Rows from block 3 of a small audio embedding model, named by matrix and row number. Rows with one number belong to one channel. Each number is 200 + 30 x the weight over its row's rms, rounded and kept within 0 to 999. All counts start at 0. After the name is the row's rms in percent of the matrix's.
After each channel's rows are labels from the 100 clips, of 14848, where the channel reaches its highest value: "top examples" is what is common among them. Only what is clearly more common there than usual is listed. The data: simulated sounds of rotating machines with and without faults. In brackets: how many of the 100, against the usual share in percent.
# convs1: grouped (4 groups) 3x3 conv (model.blocks.3.convs.1.weight, 128x32x3x3, each kernel summed), inputs within the group 0-31
# convs2: expand pointwise conv (model.blocks.3.convs.2.weight, 256x128x1x1, transposed), outputs 0-42

convs1.90,107,161,182,245,183,208,192,186,196,199,180,227,165,159,281,191,229,204,160,185,206,177,199,168,215,243,180,192,167,216,234,261,178
convs2.90,097,202,248,168,245,206,172,227,193,209,210,223,118,148,224,224,172,206,214,180,167,212,151,235,140,170,203,243,161,218,235,248,193,234,221,219,141,236,177,158,208,207,180,182
top examples: state: faulty (100 vs 55); speed flutter (77 vs 14.1); squeal (49 vs 13.9); machine: electric motor (35 vs 12.5)

convs1.80,066,162,218,240,237,228,224,221,179,148,238,205,235,186,227,227,204,164,161,209,196,223,233,204,256,211,241,193,227,150,167,173,186
convs2.80,094,208,201,187,198,198,176,169,204,227,205,185,217,217,152,160,219,234,189,222,194,135,186,229,215,178,165,169,199,182,211,220,236,142,173,226,252,224,182,243,146,197,162,162
top examples: state: faulty (100 vs 55); squeal (74 vs 13.9); speed flutter (45 vs 14.1)

convs1.92,104,228,214,184,275,190,187,178,234,224,194,183,190,203,137,211,166,175,254,190,195,214,220,197,140,164,211,187,242,202,164,167,185
convs2.92,099,129,209,208,181,254,188,240,163,224,190,183,175,214,190,201,233,189,206,214,163,192,135,250,185,207,189,194,175,203,220,193,176,221,155,235,191,211,202,151,237,217,209,271
top examples: rattle (52 vs 13.9); squeal (51 vs 13.9); piston engine (50 vs 12.6)

convs1.81,069,234,186,187,204,222,149,195,206,206,190,247,200,231,269,182,196,211,252,165,193,188,142,220,235,160,212,144,208,173,173,201,212
convs2.81,098,148,158,143,224,198,231,180,187,181,221,164,178,203,157,207,212,162,210,178,154,263,181,243,195,185,278,147,241,244,180,171,302,202,168,222,192,278,224,202,184,154,190,213
top examples: state: faulty (100 vs 55); squeal (78 vs 13.9); speed flutter (42 vs 14.1)

convs1.63,071,210,220,210,203,205,238,220,183,246,161,197,201,253,191,204,253,155,214,229,199,234,144,194,221,160,185,169,171,206,153,243,233
convs2.63,104,186,205,152,193,221,204,167,168,237,219,185,207,199,214,229,183,217,221,211,182,168,190,191,208,153,206,166,214,153,229,206,205,166,241,141,228,235,174,207,195,175,164,202
top examples: state: faulty (99 vs 55); rattle (57 vs 13.9); speed flutter (50 vs 14.1); gearbox (31 vs 12.3)

convs1.107,087,120,199,174,170,239,221,173,243,180,157,208,174,204,210,192,159,200,257,177,159,136,182,214,196,216,210,204,223,205,182,197,213
convs2.107,097,189,181,222,230,178,214,202,190,245,199,241,168,263,186,173,227,194,224,182,135,222,194,170,191,194,124,249,221,173,201,204,241,173,207,153,235,223,274,196,153,218,208,148
top examples: state: faulty (100 vs 55); speed flutter (68 vs 14.1); squeal (58 vs 13.9); machine: electric motor (32 vs 12.5)

convs1.46,072,206,195,187,192,191,189,216,191,185,208,209,216,106,257,217,192,204,211,190,208,156,132,205,228,178,226,235,181,250,211,171,168
convs2.46,101,201,183,143,234,246,220,226,203,157,216,165,155,213,171,204,198,176,228,209,167,182,228,273,164,238,157,209,178,184,211,204,221,167,213,226,207,179,176,195,231,141,139,208
top examples: state: faulty (95 vs 55); rattle (51 vs 13.9); squeal (45 vs 13.9); speed flutter (33 vs 14.1)

convs1.16,086,247,171,179,191,210,170,115,169,218,209,180,221,160,187,213,239,178,215,186,192,209,234,270,200,201,204,195,240,189,194,241,231
convs2.16,104,192,220,201,233,160,182,157,151,254,171,167,220,218,203,260,164,206,132,162,145,170,169,149,204,177,263,190,222,162,199,188,205,230,224,154,192,165,164,219,226,188,175,248
top examples: rattle (60 vs 13.9); turbine (36 vs 12.6)

convs1.41,126,176,138,220,262,197,213,145,241,195,177,224,210,183,191,183,211,188,199,170,228,200,235,270,187,243,202,192,169,234,173,216,187
convs2.41,097,229,214,163,198,126,193,190,195,235,206,253,217,197,218,175,178,176,202,200,201,205,179,264,241,221,226,172,185,238,197,178,163,183,158,168,187,203,209,177,186,216,134,194
top examples: state: faulty (87 vs 55); bearing knock (52 vs 13.4)

convs1.111,083,166,247,191,220,182,192,147,115,208,190,227,140,184,205,182,179,179,190,173,191,234,181,199,187,226,183,246,200,254,196,194,187
convs2.111,092,146,203,190,169,207,187,178,155,261,250,251,205,159,189,192,188,164,188,175,165,244,205,177,226,249,167,189,220,205,223,210,228,159,191,194,174,160,222,199,174,191,223,177
top examples: state: faulty (97 vs 55); speed flutter (54 vs 14.1); squeal (36 vs 13.9); air leak (35 vs 14)

convs1.74,137,167,207,242,194,228,216,168,228,186,201,221,192,159,176,181,202,182,224,272,196,270,179,188,154,134,207,217,204,183,216,186,220
convs2.74,097,167,193,211,174,187,184,210,138,175,222,180,223,167,184,211,187,231,131,203,224,206,219,208,176,187,218,171,211,169,232,274,218,184,182,161,172,173,262,206,180,232,263,191
top examples: state: faulty (84 vs 55); squeal (43 vs 13.9); speed flutter (40 vs 14.1)

convs1.8,099,180,212,217,247,166,234,184,187,228,234,213,236,211,237,199,178,195,233,188,185,261,182,213,231,203,139,169,184,211,186,243,137
convs2.8,101,185,191,238,142,142,154,232,205,136,252,170,159,198,214,185,190,184,178,207,171,192,161,188,179,209,188,199,202,219,194,211,171,260,187,186,184,194,180,193,146,233,183,201
top examples: state: faulty (100 vs 55); speed flutter (61 vs 14.1); squeal (55 vs 13.9); machine: gearbox (34 vs 12.3)

convs1.24,110,266,204,219,147,207,169,243,196,186,220,138,184,187,177,247,207,197,178,158,198,179,210,234,219,179,233,230,162,185,238,183,222
convs2.24,102,160,199,199,233,203,199,222,234,217,167,221,195,269,168,255,169,187,165,118,161,201,173,195,157,174,165,234,198,137,180,189,228,193,214,233,199,166,194,222,149,241,191,180
top examples: state: faulty (100 vs 55); speed flutter (64 vs 14.1); squeal (55 vs 13.9); electric motor (36 vs 12.5)

convs1.61,117,218,179,242,158,196,163,187,196,243,193,176,256,250,173,157,186,218,188,205,183,168,281,163,187,200,222,196,214,231,214,186,187
convs2.61,099,190,200,150,235,172,225,173,232,143,212,186,189,194,172,210,215,222,203,177,233,187,205,230,254,216,185,157,207,180,166,174,187,209,243,200,202,212,185,166,259,210,140,242
top examples: state: faulty (100 vs 55); squeal (62 vs 13.9); speed flutter (62 vs 14.1); machine: electric motor (35 vs 12.5)

convs1.59,074,196,163,232,180,179,133,235,171,184,196,245,196,158,244,167,199,229,192,163,204,162,167,254,191,190,215,174,177,167,177,167,200
convs2.59,102,188,169,197,183,235,187,224,177,205,216,211,205,172,164,204,208,228,199,171,166,210,262,205,195,179,190,250,198,254,206,241,179,163,220,195,239,191,162,223,177,178,163,208
top examples: state: faulty (100 vs 55); speed flutter (50 vs 14.1); rattle (45 vs 13.9); squeal (33 vs 13.9)

convs1.97,116,249,204,231,205,190,180,226,205,188,197,168,202,221,134,153,208,190,146,222,246,253,173,205,206,210,194,272,232,189,194,213,195
convs2.97,101,193,272,224,209,201,210,176,222,225,194,187,201,195,187,190,176,199,188,223,162,140,166,184,204,203,183,213,217,149,231,226,164,216,175,181,160,155,184,227,195,213,224,159
top examples: state: faulty (98 vs 55); speed flutter (67 vs 14.1); squeal (54 vs 13.9); machine: gearbox (35 vs 12.3)

convs1.116,107,198,190,234,165,226,247,253,164,214,139,172,226,192,239,226,167,176,177,205,198,193,186,220,189,229,157,256,227,195,204,213,154
convs2.116,105,184,233,192,167,238,228,279,223,186,211,148,237,185,180,191,168,159,174,204,230,170,241,255,171,234,181,208,195,245,191,193,209,204,200,175,172,187,191,208,196,247,183,172
top examples: state: faulty (100 vs 55); speed flutter (71 vs 14.1); squeal (51 vs 13.9); machine: gearbox (40 vs 12.3)

convs1.95,099,125,162,204,157,185,216,229,202,195,185,214,197,222,190,218,267,221,188,224,199,196,217,223,214,208,221,176,148,126,177,203,175
convs2.95,096,155,165,238,236,167,167,203,181,191,278,189,159,224,205,256,195,207,175,200,152,203,177,184,230,167,165,246,230,193,228,193,196,205,201,152,151,245,192,207,204,193,190,207
top examples: state: faulty (95 vs 55); speed flutter (59 vs 14.1); squeal (45 vs 13.9); gearbox (39 vs 12.3)

convs1.45,090,224,164,214,246,185,179,169,235,216,183,204,205,241,219,164,182,132,187,259,196,170,211,198,197,222,169,221,189,170,226,194,132
convs2.45,098,202,199,201,225,166,216,201,195,220,209,199,210,200,223,127,157,166,218,156,147,169,222,162,176,239,223,266,234,177,220,229,248,194,262,196,207,228,171,239,236,176,178,202
top examples: state: faulty (100 vs 55); squeal (66 vs 13.9); speed flutter (55 vs 14.1); electric motor (33 vs 12.5)

convs1.39,090,192,237,190,142,182,215,230,215,185,165,149,186,222,240,139,216,257,239,192,193,224,203,151,168,171,184,187,223,188,175,190,219
convs2.39,100,160,185,231,162,188,140,210,213,192,210,153,194,239,181,190,212,203,200,197,158,210,193,245,140,210,159,176,210,206,219,176,200,195,182,189,175,272,197,248,236,229,245,242
top examples: state: faulty (100 vs 55); squeal (62 vs 13.9); speed flutter (62 vs 14.1); electric motor (35 vs 12.5)

convs1.5,095,219,178,190,210,228,201,121,188,210,210,169,244,173,254,237,221,232,220,154,178,225,203,238,219,215,180,179,173,187,241,195,245
convs2.5,095,234,210,227,233,228,221,205,206,177,279,240,205,169,215,176,182,194,203,225,229,221,165,188,212,209,207,179,146,257,217,245,163,214,198,197,212,194,211,189,217,182,181,174
top examples: rattle (43 vs 13.9); speed flutter (38 vs 14.1)

convs1.85,081,135,205,195,200,179,254,190,236,215,210,196,177,252,160,177,213,210,236,234,201,226,224,221,163,252,241,231,173,246,205,197,190
convs2.85,100,203,204,215,185,222,200,171,166,194,237,241,206,211,199,223,206,220,143,141,166,185,236,163,210,242,183,202,225,187,177,120,226,155,136,246,198,248,175,193,162,231,171,185
top examples: state: faulty (84 vs 55); speed flutter (52 vs 14.1); squeal (46 vs 13.9); gearbox (33 vs 12.3)

convs1.36,091,153,215,133,192,167,212,234,177,208,214,188,192,244,195,204,212,177,244,222,250,135,206,244,217,145,183,198,191,176,209,193,182
convs2.36,103,243,222,186,204,259,186,181,187,165,170,198,163,213,175,236,170,189,260,242,189,182,175,193,232,183,181,187,169,212,224,160,197,244,222,242,184,202,192,210,175,244,213,216
top examples: state: faulty (92 vs 55); squeal (57 vs 13.9); speed flutter (49 vs 14.1); piston engine (35 vs 12.6)

convs1.114,092,210,151,249,184,234,210,228,177,253,205,230,219,174,194,262,194,201,181,191,188,209,225,177,126,212,262,219,184,179,204,205,189
convs2.114,108,160,195,234,241,238,237,191,224,178,188,178,195,143,169,223,208,153,168,223,206,211,225,273,258,227,169,196,230,240,171,205,194,193,200,222,226,180,235,228,193,192,212,166
top examples: state: faulty (100 vs 55); speed flutter (73 vs 14.1); squeal (48 vs 13.9); machine: gearbox (40 vs 12.3)

convs1.89,082,222,135,175,165,213,238,231,187,217,230,239,192,172,189,254,186,224,218,254,265,190,174,162,200,167,196,208,219,177,207,200,181
convs2.89,095,225,233,197,174,197,223,180,180,198,211,172,177,238,219,208,215,231,119,175,178,227,203,161,166,178,219,178,148,242,212,175,174,166,202,256,200,205,235,135,222,223,233,242
top examples: state: faulty (100 vs 55); speed flutter (73 vs 14.1); squeal (45 vs 13.9); machine: electric motor (37 vs 12.5)

convs1.17,112,205,163,157,156,154,202,232,215,205,190,221,174,263,222,164,156,204,215,143,195,218,176,192,165,202,170,196,158,229,168,211,171
convs2.17,099,229,219,186,149,214,171,255,195,199,149,137,168,254,193,212,192,161,268,178,216,181,201,233,173,184,210,231,207,174,188,163,144,208,216,196,219,162,195,209,176,197,185,176
top examples: state: faulty (100 vs 55); rattle (61 vs 13.9); speed flutter (42 vs 14.1)